Rows from block 4 of a small self-supervised audio encoder (BEST-RQ), named by matrix and row number. Rows with one number belong to one neuron. Each number is 500 + 40 x the weight over its row's rms, rounded and kept within 0 to 999. All counts start at 0. Numbers have three digits each.
After each neuron's rows are labels from the 100 clips, of 14848, where the neuron reaches its highest value: "top examples" is what is common among them. Only what is clearly more common there than usual is listed. The data: telephone keypad tones over noise or synthetic speech.
# fc1: MLP up (model.blocks.4.mlp.fc1.weight, 576x192), inputs 0-95
# fc2: MLP down (model.blocks.4.mlp.fc2.weight, 192x576, transposed), outputs 0-95

fc1.340:482517509480500476518570481486503380530531555495498551486535519563468495493487472471510491444491519527544458531471544509491468452506515517501420458545536524438524471512477488555526528458489514526499494577479461479487486546538546490543472409467445533488480451512410519516525439466536476451
fc2.340:532525522515443470508498490468576522585458491508557491489456487472573466561550499511480450527512496476485491493514497548553505498432510453502543462446467493574445514474522565505563456550444536493474420412482504573528420464472467508539535568468514479448512572528519451506469514540518561515
top examples: reverberation

fc1.332:488395510525480506431483504449502450505500502492544500549486511525521572458479481482514516457462514526422486512471576414533545536488533497511543451520508577518496492529444526540473461471494518546469526520463454468516521535531517498530476442549431486503519453443435525488558507557544413491
fc2.332:504595388533521537538460552480546488562501474498542553502510502481520475516472569499460458565385490536506496464489476523506471440481463506520588523451534532470535489426537504442522429411553467483499524530502490498524498517505430507461524450500520500445468495509453543510485514473468529507
top examples: mains hum; number of keys: 1

fc1.362:486508604561483435537516503505468492462485477448515445438479504447502471563528470428538513544425493463574496578494430454480444477566504450498470455499512492484534504498433552493521422559515497499497454584530489523527501472475535477509588519562470426491507448516475601534576491510525455516
fc2.362:587570515494535539493530560547510526524548519474510530484464476494564534479521506506417454434486514443516426465479497478465486514498439514489499550564460550536471501484517474563442502431499510471481480510487514527533517528523478451518478510493531534524479534531558479511481512543512493433
top examples: quiet level; speech; reverberation

fc1.54:463494410422551561495559510548593508430468567440435505587468501591546530456470487461544559578471523441457461533490430480577512545497493497539466471544514534586479517526551465509469504479557440558513445453543451458479449552485499462532477551490507480561506451538534502466511556507502500471
fc2.54:502528496461615468517516498567547547500541524512487536550520472634504500503500542523489508497445512480487484467532498477471505495569431535534498447506427480463416527526539436515474495615487495542505438513523486468494483467537527430433457461505557502459491544538447540532440510507489493489
top examples: number of keys: 8; number of keys: 9

fc1.71:484501504472505487456506460467444525552498526501470539419501490521584473492494511493492485514545504565521556541507457492460500490516460565540576447577606475441438539585505478484541428536445516478510518465553575531578481555481445511401499482512543495474478517524504512507533516483490507522
fc2.71:470517480515518523445512491524522459491444510494487524557502512493526440507499532531505512436404560471490481501452489542583545535488520550475495550525360550481601497486498545529497478471472520507467518482491439504508590516563437486533484444508472531533521477512475525518539535424500547563
top examples: number of keys: 5

fc1.129:569485500524473473506514580566501466502500479510454515541457549464537555536469443512460476519479442463551491428516478510460539532553438560509500465484536517506485435543596467517513479502495463493517481539514421500480551506449418481483548544519543506561484501479575434553503498520491473508
fc2.129:515489572494499436511514587566494536552505498513494462473502497442424415516537516524549529531461511512588450540513484474470436518485525393533527574546519434515496478389540489432588459516465575485470486480459459489467473532504600505476461518522478509451437478549476506483461494510519525519
top examples: number of keys: 4

fc1.198:479537466537547540483512492481506448496400544518513513564488490562432487515517483505543514559480595508483463546470392491543442486460448467469452426496541538518531533495505412540521491498563453454545484479531458498500506512464512466524523552528484592518456484513500454506535606574494379459
fc2.198:462394473524489529505512524514458434460450518521548477466544525506501498528516528500497512525537540505498525509509423508517568477508534452543551482542424458530556475512414386526530424448498548462513482522537530517452520531528541522507516474427449520544493519474452457490526480538494555420
top examples: number of keys: 8

fc1.516:446466533496510583575559451479425485560486488486491475461494520502509435483445541553523521536520414489408542571478528496427506443524490431471444497541525546519497532443512512514623521497487463507496460426510516586461515534505433491516522479459516547481520533442522575496521515464425405495
fc2.516:506546480503568495470419545431519518551413535550486509521517534507525540464481495546499503470526499501472517426482534568545481532472430570430515477575471515471512506481506441474506508510526488415502520598517465485524483470479508479515387525535475498576535551561473504475464519480508506450
top examples: speech

fc1.238:438496465438567560515474485490510522482502517478541435595465502431510516608477509473470479478478485520484529449502454538535529516523577463453559505490539509528521527495515476513544524456539479459548468503498449540478484509465548487510468562512493524445561477467497477461454542509559553472
fc2.238:536456501513499500523509487388577492492473444486423486417524481524469439540474554536445477566521493464495500459417472457491537498481500545477466424466503494433555534541469523455469520509445581545492548444563536573502524519498557421548551510498515488516529583452524453521522523544464584555
top examples: mains hum

fc1.10:541471504513430543452429495457515511507550494491476447496512521511580505406486418489555501522381474492488514500509499524507494550495553554442534450488453510466466475535508477518485547547485461478483549539509503462509525551426432514494488461559512482531462508456445480513542501535555518518
fc2.10:490470493543502554511536515549487515429538531463425504406517495437465517470473532536478452537556514542465468521583449466483465492532482500485497508522525469429531516524500502516495463481471448568512531481556507493492496481501493532526478473461441480546493520447437527461530486560502514456
top examples: mains hum

fc1.179:552472452535490462506444477517444515567539507486575460456528482537486481510561499484480517560487517528458529537476463436533536470450487473482511517484498451534462482511463536463475466578522503506475432487492468486469417529487495503493494572509523486536504541511539484518457479505551461447
fc2.179:449436513486454589566439484483485500517523537510485538543487425495446520472521460495558557550540526506502487507548518456535477519461504424520523477483493517510525522432421567482458470522457443493458501518508533483548457546525516565466477460548512559492525558578552493426546430504530571522
top examples: reverberation; number of keys: 1; number of keys: 2

fc1.520:570481542534387519517499534537480532457583474523549471475499444494548540446515486456487434542488510533484488440547485546516500488492557536512489484453491506496505452482466512540460502509526497588507529566504507427515489446483489517523514436528537515577457521457451521554481518469515495513
fc2.520:434490464513575514473511438512516479460453512509478553590432508467456492506575467546483565468464486540503474540489516502465495505489424518547469523581583579466484538549525536516498500463438479555508508499511460525489486504502556566458527534536479531503498506494571488435551483481546526502
top examples: white noise

fc1.281:476426422459556544492575471493529439405494519534456547436465542597510513449471475483517551612503579438516434436456512497536507531607483493567463511516432482531502496507548466520520469454557501524516484519491544506524485539505458483493463462522506473501458564495503450423501532514479457523
fc2.281:512558508451512451518483539514497512541549460476522498594473480467482506517462582499468519559497550500541498514540426486494520480487477498534553487496446460485552486463463483441468509563501522521535520557526490508465515513580452487504482417514528504532521494517499499459405486548490529450
top examples: number of keys: 7; number of keys: 6

fc1.535:480506522496398511443466482511529501521478496470464514416566450543592490465534450494532532544529528513508518471493488581498509540441560570484491516458424486503386520558537527535589487530533586464521434437512531481506511506558510462491558456499454530433437502476514516501470483456505466553
fc2.535:493544556506509425561450596531525551515463471479489526566478566496432531427488441526477559576501494503489473544492526461513504488560495449526599514537555517463532467505527555490464486489413460455470593535460510532420480435494479491519478505534513466616578518506502527521475508473470462434
top examples: pink noise; number of keys: 9; clipping

fc1.72:497504525431518462455563560486432537495513494519513555564497535494455510489558534516545548527532598540526490530469533578442553429564487440517535474552443529486480476547523543406422459501484480515483512517439514484479461475516445449527459473463441448576487499560619513420555544516541469484
fc2.72:551509532511424518469475440544507509534501467518456482496550454461493530436435439407494533499486507474414499447574478454543540499526531496468596524570483499553511506519556500608512450508519548539521534497566520443538492498489483506480502595561523476471565516596444486521410499515521518472
top examples: mains hum

fc1.205:543497566471563566493533588504559521449544522473548478458475488504508586517535556505526507467531519366448488462489485525510524523498528466478524463476412458545525481517483502487535481511466501513488461495489541516507511449461468421464508438480470552468524553459467363542527479454469430559
fc2.205:481385546495478497472457462526518512549486422532504530515563460511504424446511495500584485483528505445502474499532468487517511548491541591579512539542425506474531481479559541443437544522531490508535569466476469440461504465542523404504493546523554591508546493527566471437467528509505477458
top examples: number of keys: 3

fc1.410:500498514494479488539544493542417464485513506517479499503491470459527493514511461504526465484443499482555462537510606551518480560483494504545517526531489506536508526545504457516587504521487430519483451505547557465574537446493465468499494475386502502446580451425497506534536521430525534508
fc2.410:570443572479445564443458551523479515444427542509525503455515536544511451480522586435503486512473531571473519525536496525472519437516541513559491471459436488487507561487541476438467515568444503504506441460507441508515492557521491432517476551539539514470540501492503508520503481562514515548
top examples: clipping

fc1.424:479522511441535423444505483540565434562469506526480577415488503536498576572509490531384577507515521504483514509557466482500487545520555418525509547525504574482547530489500536528464517496563496550479449488487437462445481532490437493509481511517553538434485526470467433467460593481460541519
fc2.424:493459576528478473475524514530467492463453511491479483540533502522388571492467463493509507470579482529486455443510414510535492507516558581520526559485516460599454534501499471493548434450478560503425491538529476525582419515511486538436481522499525488507513499452568528530524422496523482456
top examples: white noise; number of keys: 9

fc1.148:536592489502562507430526465452516501493518538476487555573477463547457500516519526520493471457423553476470474537432518532408553536551513483558494456561502509494489491499523462521474498501555495514536491594474498547493515454468491488432560500470556544492465515513501487532439540490466521497
fc2.148:512459512475439457471408496542443453559499458510459454499437509502475527625494545501454516499528482542512481522496524512519409510547520491484519511452502478555550471452523488471466446455534461461507462462540523443512499550526471488523479546529554515485577545503506451501503495537482501496
top examples: reverberation

fc1.279:484589475521523409573498580510513491525511489494501498491425480566528456502488457430545517472430465515448578495470601495504501525494479504489503523480397496518505451522454495503451526533444403579519392516483439476524484545490504498534517444506425457501520517514523518496502469505465476535
fc2.279:466487511465561488460493461508548540465510514533501452516443397591547451447484521501466489461442453570527480470561530481533505605527504509428486462497496514491495520488587436449488545462482465552495459533547512462416481486456458510507521506514502486517452554458532482504500530487516537503
top examples: pink noise; clipping

fc1.214:484477545489498540519555509456447498411546459583526390540499551575412513489542510473520508508472491456517526538460553461467536515465488469538491501583503539411485512492474509499475547460500539538513464453520409584509485436516540451474494530500511551490431509453509445466459461457488471470
fc2.214:525460558507485501479483514443560581512468395431535550445544562497500490490462512527509449432505491539471531515578478432464451579428545539476513482467499520608461478508554488484479549564536432565454538518520481508544483513490530517515446499500541420488481418472453506473501473555491476527
top examples: number of keys: 7

fc1.186:520566539423548536460496499517520526522505523461474524428515607462461519483533508514515552520456511495529474521530505506532489541461427546505484577518408555520487532550587467532492548503452516497487463427437512529453468516525537476514474495519424490449544441533448534547493516490496461465
fc2.186:497476550469470526469473596479479505478525487480472459553511442520507496486509499471521485455473416470437573471455493480459485543494509460464510421494514527498485502517484515543535514508490471570433493571569419546467494531486448527500488466448464576442477508498459553455493444494544545542
top examples: quiet level; mains hum

fc1.322:455582500489525514521485505534465532506575456535440544531477481487498583503511544541585523510491477427567584387479495482431561505511533495493534444516514565508518497478513463504548484489535465506466489477515392581444494531491429474598519456515488480519414463475564492494544518483504446538
fc2.322:530441502460487453523512487466507482470531496497483441490477524498422470527531508508605499554467496507479548530480601505555547473530541385435515548528459478470467455582478447509498538500493541483469478530535515520489472456551477470510466458493525441505545507417464484548557434536495501549
top examples: number of keys: 4; number of keys: 3

fc1.349:564509501553508525505489476496551515486485514453447612532482546553483554515504455543488496590477457473452532458561459565513583536568413492476557487557530447508435529509569497502495465471509525516510523436440520468446486483442431493467537499436518470455525534502492447561513553504466480451
fc2.349:513436446520423401487548521547550492480524507469529486500523487510519432496494556553533491488514508468458463539463497471508464553457462517500453578494496561528505479464484517544498476580531363462475609502544561478492506539519513548512531529484511417464541530488533550463522508526447414486
top examples: number of keys: 1; number of keys: 2

fc1.29:461478498558491525547528524517507527478558585486556578453486518504534496456542487551549543567462464463498449514480583537440558466465461410555518543480457510458471485520489566575552532508506405484445430447435474515479535517492507535474478488504456512476472506445544461473576537472525494473
fc2.29:454488479542420555489542555484487541457532474530454478453440479501497470478534425559484424470470483489502509493483507441502468455495552548493471503456476511458485467521499440489408481482515472475555458475576464573506586626487526510498573508498511456434484587504415519566514494539510531526
top examples: quiet level; rumble

fc1.400:565444525533535501501556494456491492544545497539479465543409513545387535478435544443484509452471516488582536471471511572528480503614523487514548580489499504510487502533533521475593499518545523536426464538466493505558482462442489499504487418517482547487468461425434485458497515495574457472
fc2.400:481541524448512470566515513515461588506503473475468462499450505501498518602570507526430561520512479529505432489580473552502475475507479555557461461473457544501498500522483501550547502456468476507525492467472517451425534479542466517511561471482500570546496485539473548534423556557485478510
top examples: number of keys: 1; rumble

fc1.88:488474487451409564520525525495478548460518577482517495526448522502432509458552554500520501472506510503550555442527474506539512501536522433528540515434547524489490523485562471475506424521534519513445455572429474512456428451520496520483541482513496499467544468517525531560481494448426508578
fc2.88:471530524555531439496482498529476407489472517444463481464484528560561540565491495495529483485505503504399429440488516502469443478445519484414461465502524531524455465538549531500529505492465502553552560435544540438477516552500501487483475505458520532498527500543503431580494530478531525484
top examples: number of keys: 4

fc1.127:553468536564477488505473476459426433503443470438534506454435428490539524477552463513510469524447502527467554536465530451558483464466430528496505434535510519541546529572493537550500500474518520482492440488434507441513424484524476484433534538539494469535522478569468507396447469473575484481
fc2.127:552508445460519556541467457514443463417480521626519511554469554458562469551492477541523509488532490496425439534530460506418468377541445573570556432513529515467495509510522540459563560505576494593515560555504468467482528520448501507458549447462566545585543527516422478452443458550463468469
top examples: white noise; clipping; reverberation

fc1.508:457549553464467565488543486492449395559466585509433495487493490467552463509569507428497510598521495532501538504433561559480513506433502453538479526400500514544447521589522450512518449482503487442468480453498529620546522462490505428519458566497501514486460521508509551533485548499501529495
fc2.508:497495555463515485508555514519576493520516471474566480495486503524439505487535568564488489573520515464478551531447493583510492436525477536446442571507504508473500483513569434548503536528542466495463546510512525547473457509412487472515405492461486538478502450408486448448478424451486537435
top examples: speech; reverberation

fc1.136:466482514505525530537451527464474447424508534578546518433477527552644442471510561494502523548544499442511551449444505520479501493461397468487488509563533512479499502483483473476478428459518557575488513461427557517510501486495491517557556494517501466481471522469516551567477524560503502462
fc2.136:459533451513456434508503510492484537476503466443536533468534540511554545477534542549542514488531452495461519481470503506480486460517476559499387507540463442479512494563495485532549550513515402472473480461485510537512524460471476526529408439448489461471513492443445482509503553525478494552
top examples: number of keys: 5

fc1.292:479473429557505521476491535432481446429502427490442522551471532523495439431559462532460501523539500447534533562479491495556463484517505486490455438528504550565551534470485565484476452551507506477446521522504506481557548543521428534573560472483512493476556554533514443516527500492542446486
fc2.292:496504522514481467520452378566508523584471550492532488469492556537516558560461541417512538499511502485470472468436548418480539498454462517510461534486506460456485506525503451416510499534539406486542547488458488458456490470462564425480473500566488471534491472552499530476483493525514497510
top examples: thin (high-pass); white noise

fc1.525:496435414467536443503445497498512580538501541513537480504469522506519514515550513542545465558573512506524520502593537486484461482490534564450528486538538529470530542493531457480494466475516504496525459400445533503531516505436478524528436463497565494536462519477536556522498497474566412472
fc2.525:516444504511520475543455406547483507500499498463564453435576505455449506486439509522487431523522488466491432455503503426530667530550479540476448489471498513560495456477513490544516519466517543458469541532470477563490518531458461511445529515423531499585460452514463575552517587541454498545
top examples: quiet level; speech

fc1.533:520427514498468578549463468534527507490447497504450480521387504453461531447504499486539511498475478554502518508369572503496457500483564484472591522498485452524439501495533497459473532443452488545547439462439461504484550494523486404467513520512542488523542477544547494550508503569524457494
fc2.533:443478439530531480525517504461478525556523481467555495538519508507499496435501489513520526528486541419519538439564464417508469491548562498541504491506584446527411489444533454474495449500505547495495515578544473459497432508531544591569471492431482531520493557545547495454496432504551521475
top examples: white noise; clipping; number of keys: 9

fc1.132:510475545494460486529424523556548545508514480517532546471455433478573499454496463473388449476545553558423553467522535455474458534536484525495587470467446566535488479531437508542463535514526446471563431408486540489506534538446507514468491498523488451542525561582473514489466488469516472530
fc2.132:577522506467524560516489481463481345457542519589492492523512512444409537498570483485538506487473475476491466560559466549510478534535550521483559452564535496480533490469494531516494488502470536479481472491478555488474454513520561506479491449479490575488468425556474481523557427486553419597
top examples: reverberation; mains hum

fc1.381:476530523467482550446549519548511535404469521484508562483515514529477510484524548498495529479483456482469567475488554481485550586491466533502533485481494472539510451478537450501500442483502477526508470501468496443498565489517465499538603469517422577420463540496511465483508506425505450429
fc2.381:520540561516512550453495501503535494461434514539415596481554613507510528513472542530450481522499481498469571509471545503575464525471449514499505457515512523581497547474519506511457446553465540480521509462483499485515519535471507556517507428550522455460450499489475454498505524509479398625
top examples: number of keys: 7

fc1.223:475543497502491470498574457514467469530483471476501527531453559577503482538488403534480551541510536518445477466523569504508422570510508510504578481471499530474475479504519567435607484480466448456497513463559484510488567488496560410487485490499504541510425548544461536523485535533476491515
fc2.223:520480521447498444513463468500536417505498541560531492476427496482497457483472569503523459431558489506451522496521406457513591456578516448488526525561513519551479479510404518492425458486505444421495512546532485482521550472474484572561542484475500473498523438506565442508536510532468514467
top examples: clipping

fc1.367:488501550463531550473504469476421501433572514445515445539572459546512506502509473430491572546466474492492475512450430517460569502473511511445558558477569518557535537592485416479473489482485534496468471575554487477533548535474517492560555513411458485405482463472469518548493487489533460492
fc2.367:538419511513494527511517539517499518519511495510552528407473493507551464518441493531424492493523521492523515421457447405486438461550431475488482559531621502494472495501490574576486530533501496447446471517513489522492464422563468461534439469437520466473478470436474532471449526443516468450
top examples: clipping

fc1.415:458523470461564476539487541497517487518563528536520492494486525419512516547450405481541497475543511445487454514519469521576443532483426500473482471517487497545489514491512546498535483432529513572472527505444565508502497539510497489553514464538488448500573613463450455460468545532490480452
fc2.415:527429434463482476499507547468413528444553501508465482474554459521513526551464520521511572411433469497555448490477481479512475484438468507446500487476502505487500431579481493550536536520502492434542501522540480518544468567469559522457489629490473480490483520470466500534467498467526553601
top examples: mains hum

fc1.489:477478498579501515530491440516523453553511503543552560481524544461475468526550467484412468565507461478495523570431465515498551519603477527503543417481554492454463524498485520551513528493542471559494457508481522532450481512487517514535605488519460479446535568471447480516515432434566522573
fc2.489:440453503565487499430457517499518562570547463523471473527475479480466544441470539452492487402460488457622483532549519437527477485458494521515542590529450475488478505432542479458499481523490528465470531503465517438536496554504553479489471492544480543503509480589506528517513465493549446450
top examples: number of keys: 9

fc1.43:520498483499533493516491580442481486556518499508384496423401473470520523477545429460500555559512521487438488480510474519546458468462496439498519457514444492553574522428522437515515461542532578497445518526451529441549537551495497455521488485549491502482545519430546558500447560487436457465
fc2.43:543541537455451476400491447546533440460497493577514539517578498431484498501486526463500510457498474523537514517510548523480555517535563515516496535512528394510429551555592536493490478467464461487564524539497539498491508465466445466489554579556441468423526436491460466559557485488482517548
top examples: speech

fc1.87:492519550513495425474563513526451506651541600440572568537457554533485536510448542488508479478506545507455477483478545472528536471504482441505494496460465605517499550467444463535588539493512538535461508454446524432545469457507562540523450522529521529553500527465515486514444538429483468525
fc2.87:498453489552485477504542476500476518524486496442451545430519526584511419518567523475431558456522484494504522525592569536507487477526472509503497473531533450477450507571533553481517493468564456449503487502498464522485519503513521592504494510544489424564477501526520466514439480429536496505
top examples: key "#"; rumble; number of keys: 9; number of keys: 8

fc1.188:509427552456448472514452550555504548519472537491498558417506505569483512565448461482504459555478488449516518446417494476513517408490543495522448467532524411479467439495503502514550488475418535490498404524523472571523541551538427504468490497480482537534543564477528501560494548492542499495
fc2.188:523513527540475539513473488520431562495495525454486472541611535398492438531439512526546534416487484499434474485516436468494504477492524538506504511533445474553516582460521531551473483549527560495466619501456483478355466497461471470455487518481509464493479537500495444544501447523504518476
top examples: pink noise; number of keys: 4

fc1.474:463523533508534384462572497475480472457464494509465535466470534483483532481458453458537432412545439492546536512508559477476536571520480525420480525461549534468541448563460502414565490504540452445547499560530500462552434485523522488512490491487526527540546508483473475541473501533526445515
fc2.474:466541477464562504427467496482468518561469448568521411549547455467498467502479477518456524469472539536452519495456495542489486469466525537560516506570534525510584582513528556533444494471507518520532554476586586459465480475493520515461459515545495465505566551514488579481592514550479533527
top examples: number of keys: 7

fc1.452:511526464526552581541547478437503474497608476384475532496508504454451532503495427517450517522537473495471466515526519515515547592471438554437476435592449535501503561535516523538509541482520461504519495484548531431527549489476418470469483468486516544518504542502558535484504572420523524518
fc2.452:445498504556529423486448432408511516526475557542503526434459452484549546529552532452435506504456531485469559504418536437543463572479524505537455494507513537558444480461501569508415446508537459525520571482478541425501530519490471514459526486525492535460482511530490539497491478547507478512
top examples: number of keys: 1; rumble

fc1.519:448546539514505472536495480519492399489452550616514413476511531519516508454443505438476505503467497443550579482489511456508474520453431421395457547507618490445560543490426483548479516422501473563443477512501529518487497435473495525526518497540489525514505468558496468442530505460484487495
fc2.519:527508578514449548445504532457523499552417525487561485518472402477476461532491570494421498466518496487432514555538519532556522556479488499575529488502509497539439519404537561537451442499455489549471493488510568510467475538502482527531504434517511442484496559479484522524459471537481567487
top examples: reverberation

fc1.371:543504452573503549469468473541461517570494504501512493458419475532518476483517493490460435446497496465474522505481455502470476519557532501527524518577501478478534523547550531470585430514591495463495463483473532470514467495498460549462519512503495536481495511507497519533406534551529485553
fc2.371:478505497485516479511567521452546461430466489524508483544483547496446539482497453551538441509478513508514537500397559560518544514445546556496482487522463475452460540461516524459481440508544570601464508512564508507558556475560513506494513522485509462468434380500549487467505446466494574488
top examples: reverberation; key "7"

fc1.67:561498503475497492477523534500463475467588416519552528502482495584518467498489480419460489494546481437509488520485536525443483552480487442596467445556521504549469566479527497424569540465519582473485506506477459542453469548489482508484456498540425433532476438486485496537535497472516553514
fc2.67:468492550477525473471480481448478486497594481521497470476534472438496529502553592556538539411494435573517522469514456492480570437454580484501451472521568489503460548594506446563496474512471472483577535498547466491441482464508555545471521491487552529456573513515479495569483498506453425549
top examples: quiet level

fc1.200:473560464504510477425494457528544484532525611532529490473463500475482513569469491453499427458483517501433437526516603566464527486502467486494491558553576479490462524502541515457497456511485530565581509507506458499488467518528501496522488534567506552495567550566539472553502522505452495530
fc2.200:453511539568505540564500545489471495511437472489425525535480479521459449395564521549490517485505521507579479415493439443484481519497526515485539467465460506573515452500431464522521562480514496490421483507524522499513524495461517520480491491501476483528486478480470493480481434474595520510
top examples: number of keys: 9; muffled (low-pass)

fc1.230:549550492532500425524510487560535492473460527446499549562485520543532498452457474441447501529565468501465578501503506524479577491496488537528497531449508531503438476452516556496522492487460494490552469446460503423515464453431496457526465486514512551412455552445481513503474515553536410394
fc2.230:579534446499410528514519462546515580476485476498483523539545545475506504503468499469456485477513447536507540459513471519525515561571500494521462551468488524538436430446438481557490527484524518534481515480525575473535558458487576471502421410546489472442445449476478503542506511517481496452
top examples: quiet level; reverberation; number of keys: 8

fc1.161:444452479478480504503472429554530465514472593493485511550470472566525470483466446465526512542466492533529455553501516437562519453514511514462452447513464527507538554482540457584489502424577489541569496469473458489448525553570459471542492544537579568513534597491550474473465533509455420467
fc2.161:507485539441517455505622512499457536446585467432521520458484511575465516517518483485586535442447466525486550429445556489492549463548471470486460472468452442527477557539541492450468575528604560544422482488515440460473452525535461489545436488478468515562450496416536455555517535472517513492
top examples: number of keys: 9; number of keys: 8

fc1.124:515505489512517502494528465538474475395525466482538512449541476524495566474499630554530508548471446524464557500570449514540515493505470555441474553534521522508447523511452462490438456445553437517441454487440492527487532530507484512491528471398429517417517504458556456460536549507475541481
fc2.124:513488528497437509515532503511487444498502523543503408474506532425480520540470505485476548414529487540517497581496471545509491475537490510528514451490457542507465591549483487529459484467497541549505455441510432527481469583485521502494514501465453590491394559480558443487501486490543502425
top examples: thin (high-pass); white noise

fc1.560:554449470482483479475483512466488542539454493485488535462461508482526503506540491566435425482461448527413514603478487495481446495487549464463490516482450513469486505459480502510569545473529502523534438563588551422490496501465527532475433402524487500491513476472413548547498513565466513492
fc2.560:519548502466572538462509493507549493481527473495465451626533472500456502465480460451424540547526540495514549459520557570523528465460490502510502512475513459557466560536481491523549592450481480536458479582541471506569552465506477539517505462518558471513477481534485574437520487540490424554
top examples: reverberation; quiet level; speech

fc1.293:536480468497533465483530454461512489503502513493466545524436473553396527519459590501480482467462535534567515499472514508521492501578481454526546564479445556471521477512507510462482526486440511460423467456504491458558513460491512528435455595531522560477548431494518420549493536493452415502
fc2.293:482491455467513430517536505493424537518566532496515482446540498592501434534502482527515498529504506486524546493454515494511459491532483512491487456497566360504505456530544536535485530530484503542550447592516456513513438507454513490496518490417417464507456520454478565530501417489492492490
top examples: white noise; muffled (low-pass)

fc1.478:561536532465499565516572454462487535567440488403551485450465469507488564537524582516546494500509427442474460555552561476535536425518539503512458491484514508421563467580520461461385483504520539513490444524554522460445526466510496515525509511554448461497519507497567464484555486449548457535
fc2.478:470483484521576503467433509527496510492444462540497495533527462467490524484566471385482443489582429487467516498472518512494471512491451495555560544456512574551539507436549479538522527510472532502402464513475549596562504448453514612470539518481445569537481456492514477489504493553507566480
top examples: quiet level; muffled (low-pass)

fc1.213:551462558498498497466491549539487483470500455548524518495422540496466545496528439526516487440491484481553539510474508469506569471474529466515494507488456500501502440525543469567577504525579464515484436457540459501556559494592455519496474471485487509513455525436526422514516488494555552492
fc2.213:473508570534519509444536524559484522508480510482497513487528532485451466505479540479458473504546537542420461512527411469502486491459491546518513450489458426529476554450487500465460519527451534510557519472496491491478461477561465459491529539548520405539488516483562447526426511493506529529
top examples: number of keys: 3

fc1.137:507482448474495458486541529510502531528477479564531425517487474504480529464524470472523500457541468541506448485443455444542491532465526508501438464511484546438466424512560485523519538466512509601561512464530557430434547497532487445507461545548504517495514484492526481505460531490532446490
fc2.137:536459541532508512498523538531474479516506511498431535431532456492545453492514438501484512512481521488494536475496501445482550438486466483568432585513518448480492506494499540490443577548521500561403429425545499483492501519458424522445458568465473500487506511468529454573475449489490584531
top examples: number of keys: 9

fc1.555:461425489498505511538542519515508543443574430453498432522454474564506484474501555486533525427499514463520485500511538517502468501522478541490450451436533582538554512535505510514499470530530415504467441493459516505514478494541484525594532473454456518501527571526455456457509493517473524455
fc2.555:525466466514511534499498527543526506535545565440525438507512526425498517515502463564501485557428515531536550442434523553502544435494471522537581465444490566501476479515558493386502464523442447494508545499441507536510518491606528536481485488494521451447521533532535554516416499517500533538
top examples: thin (high-pass)

fc1.429:574514532531469516531502434473435495595520520512495492471488558511536577513529480526465521525474537539563483535514532481534485512468508463452582531456463538603458574528510594523492464531488493481464495487501507416491518489501509515534486493466409551598517526457509548525400521490488520480
fc2.429:495517487519465459485547432547453524478501548485575470479476481568514469518502501490570540522511478490583520578522456512490556432541487504488503519449528564468495488490483518485549430535479555532594563494516508477510443594554467454498502504467453507429503559442455499445516470566496498483
top examples: number of keys: 1